From a checkpoint of a small segmentation model.
Model: 48-pixel images, encoder norm rmsnorm, encoder activation swiglu, encoder patch size [8, 8], encoder width 192, decoder norm batchnorm, decoder widths [32, 32, 64, 128].
Training: 8600 steps, batches of 512, held-out accuracy 99%.
Rows from block 0 of the decoder of a small segmentation model, named by matrix and row number. Rows with one number belong to one channel. Each number is 128 + 32 x the weight over its row's rms, rounded and kept within 0 to 255. All counts start at 0. Numbers have three digits each. After the name is the row's rms in percent of the matrix's.
After each channel's rows are labels from the 100 images, of 14848, where the channel reaches its highest value: "strongest on" is what is common among them. Only what is clearly more common there than usual is listed. The data: dashed paths with two dots that lie on the same path or on different ones. In brackets: how many of the 100.
# convs1: 3x3 conv (decoder.mid.0.convs.1.weight, 64x64x3x3, each kernel summed), inputs 0-63
# convs2: expand pointwise conv (decoder.mid.0.convs.2.weight, 128x64x1x1, transposed), outputs 0-63

convs1.7 128:135138180110166139099130128067142123130151158074144000152151159111101098128123140143142137124138110131136120162101149132165128119078051139083128172170141107141151114167140135135185101140099129
convs2.7 130:124140193129117086117152132142136111144107109066118131153076136093092144155152127117161122123157178189154159210171112110140162205106116140110095190139096141156149171133170115106124186103104091
strongest on: long paths (66)

convs1.27 134:146113143101123126232162147115145108158148145135149075119091148144096133138086107073138151111107107151157054154092080126153128097087086170119085160121058150133178101117139150159109110138078162
convs2.27 148:105091116157110152102107192141117087103113123156069110091082143120142126062173056055143128119146149154148092081146144145123087109127126167155173129139144106107131185090062194200126122126137098
strongest on: many distractors (97)

convs1.45 100:103127154110132171158132115112162104137154145142078112086013132155129133105121133122120121124103101162183092168163081117121142103145098171117139128092079114099173148101053122158104099116108052
convs2.45 122:135103138106136127147133128089172153144131129113133111126115104132151097190117145143161095135202163112121083104122195170112178178133163164125104195186125136157122117173127036109089139106152160
strongest on: many distractors (87)

convs1.34 093:117162124123130155138089109120167129140114131127095130117082100151167115156127162135070077094135116144009070138156142123103162112127114127139120067133147142113115138140043161115103111158199079
convs2.34 126:103156176146114167091150084127136171111088117153108141101130157156118124144086073101167153148124175116179114153134145134146180117157183122148166148162116179114137120137070143166105158096116073
strongest on: long paths (66)

convs1.41 091:119158146108117145133121124142149149133153154055111062127174156148155148131142015172126089122108116086158057156123119148131122107062098142141041146152082128141112160129141126112093150134121117
convs2.41 099:123159099133121140161110148174135114119102149108147095093158094069154146064122165094121107119059114129116134091099223108110073100099119093147141120148114081138143133117151148059120137159131189
strongest on: many distractors (80)

convs1.46 090:123101101151165090083148109096159128128059082124122135083144090084101123115115151091148167145145160153007124104107132106132097091125156084148140104114142119096070088137073132069131112146141131
convs2.46 095:126111091132120154103085155175102110109106146159145135115144151149147139070134102092107117119080066144127140091134091083115046055119086069140176059081158118113122153100102209158149083154119121
strongest on: short paths (64)

convs1.51 087:106129114130160088077173095096164139138061075139117146083144091092104114091120157109162147141139158152000133100105134103112092104122164088158146119108146114116072096141087129082132133128143127
convs2.51 082:120136065146138127121078132156087137085129141163132125126149131156132125055125101098102157130071071106102145097137102077142083051121103105120171060082144118107121156097101220169152105154123113
strongest on: short paths (61)

convs1.26 106:104129107128161067097147119000147105188133136142141107140141079052119099116116095148148140131151159060135113106118119110125115130098110088123114095130087136140107150099158138131112130134055136
convs2.26 132:141105035134170154125057132094138153091141137165114141110156095159158096116111136139094137143112069081057100048090133145119110046128111126134124074101154099111094112139052119133141077141113128
strongest on: short paths (65)

convs1.62 101:098116118108111157145062110117100121087142138121089118083083118171149105125132109118073135104142104150126085170147108163117140062143088160109116090098118102073168116151025116115119095131177061
convs2.62 116:116102213099089111148193170113148124165110137099113142117062153102114143145146124116171099126176182166182123166128152143132148194116154141163121212168113148129155138126165083134079158102131100
strongest on: long paths (65)